Weights of a small image inpainting model.
Model: 32-pixel images, arch edsr, norm none, activation silu, depths [8], widths [96].
Training: muon at rate 0.012, 10900 steps, batches of 192.
Data: trained on abstract colour fields from 500 small random pattern networks, 20.6 epochs.
Rows from block 3 of a small image inpainting model, named by matrix and row number. Rows with one number belong to one channel. Each number is 500 + 25 x the weight over its row's rms, rounded and kept within 0 to 999. All counts start at 0. Numbers have three digits each.
After each channel's rows are labels from the 100 images, of 14976, where the channel reaches its highest value: "patch colour" is the nearest of a few named colours to the mean colour under the peak; "top examples" is what is common among them. Only what is clearly more common there than usual is listed. The data: abstract colour fields from 500 small random pattern networks. In brackets: how many of the 100, against the usual share in percent.
# convs0: first 3x3 conv (model.blocks.3.convs.0.weight, 96x96x3x3, each kernel summed), inputs 48-95
# convs1: second 3x3 conv (model.blocks.3.convs.1.weight, 96x96x3x3, transposed, each kernel summed), outputs 48-95

convs0.91:482521484500487473539501447483480527528476507505484515473518544507502495479514544508451518495484493483497530493480506486506490491488431492485511
convs1.91:525519500507529540477522585527493480536523512485504484536515499531494497473478478515483511497502484518499479535509504538490505539494511527541473
patch colour: cyan (34 vs 11.8)
top examples: fine detail (83 vs 15.7)

convs0.83:445504504497530494512485532511513472494499489486503497491481468487501508439536512482514488448546509493503515507477452454497518500489541512479496
convs1.83:483514491476462464449508474497476474491509523483526534515535518504511483508548465467526512510471482499469459507504555529476473521504482517509459
patch colour: cyan (32 vs 11.8)
top examples: fine detail (74 vs 15.7)

convs0.64:522513493527495497513502502485517515530550385479504507463483469527505523456513492529480523500483467531474503547503470524513528491488510542504493
convs1.64:495504510475509493483484507507499492469443537533507471538472507480510517521507504498531508494539545503486501462494527499472435518510497507496529
patch colour: pink (32 vs 10.3)
top examples: fine detail (61 vs 15.7)

convs0.65:508483480493499515495504488518491501535497485450483475506481545491461491433506495497533517491552496569481494526482488504540525522481478527503501
convs1.65:452468498499485459468490494436523473477517515482541510512516490476460465513507500474486484454458484440493514502520504479466524500509524478512461
patch colour: green (33 vs 13.9)
top examples: fine detail (62 vs 15.7)

convs0.2:441483447517489517481513475503515528479469484502540504499478515525532474487472438516546516486545467545475464463511501524510526464510535498493475
convs1.2:536467525527497471492491536500517490516537522503505489525498484436504489510516522470457495526446515468529507545488503467489494559489455488526480
patch colour: yellow (25 vs 6.2)
top examples: fine detail (80 vs 15.7)

convs0.73:499511481500468542508522510494539522516500468485490482499481511460400460488539456478483502523487482498512485530463442478469529481491500479496514
convs1.73:512543495518540502507497510503480462501512541521514529491525505530564528499498552514538534452491513525523509450501498531516466504524498526509486
patch colour: cyan (35 vs 11.8); pink (28 vs 10.3)
top examples: fine detail (81 vs 15.7)

convs0.14:480523448499508509498399506485526479516530491509494499508508504507507542433520491513490502486530490499498502420492541497509514501516521501501532
convs1.14:503490526501525505522571480501501527509472472507545490458488481481477457534499491479505478510496509494467511559495468515478473492470474474483491
patch colour: pink (28 vs 10.3)
top examples: fine detail (87 vs 15.7)

convs0.53:494523475501512526484507505488483546464538500484486512553455519457516467485497507492523503485513478486468493478531487485485502473516517487483509
convs1.53:531480500476507515514487511533536472536507499500518493458510492487479509490525476478531484506536545505521512504478479482551512539513522507508480
patch colour: green (33 vs 13.9)
top examples: fine detail (69 vs 15.7)

convs0.77:478497469469488477504492471514469511485517527509490501513482501450464466475502532540473476525521511500492499492504480453552516444510528512494499
convs1.77:502489491535531567463473539481532474524452484502509485509533466550499497500487487522493524470502490468489510513522462495505509517504492518466459
patch colour: green (40 vs 13.9)
top examples: fine detail (59 vs 15.7)

convs0.49:506513494535509570516484510522503537500518507491467516503503500487486478497523518532565509461511475482503447499531478490523515502476483475499504
convs1.49:508502485489453467493516510499451476513495479481532490493463498523534496457473512460478511528529473554502566491471549526482489545516488496463489
patch colour: purple (31 vs 12.7)
top examples: fine detail (42 vs 15.7)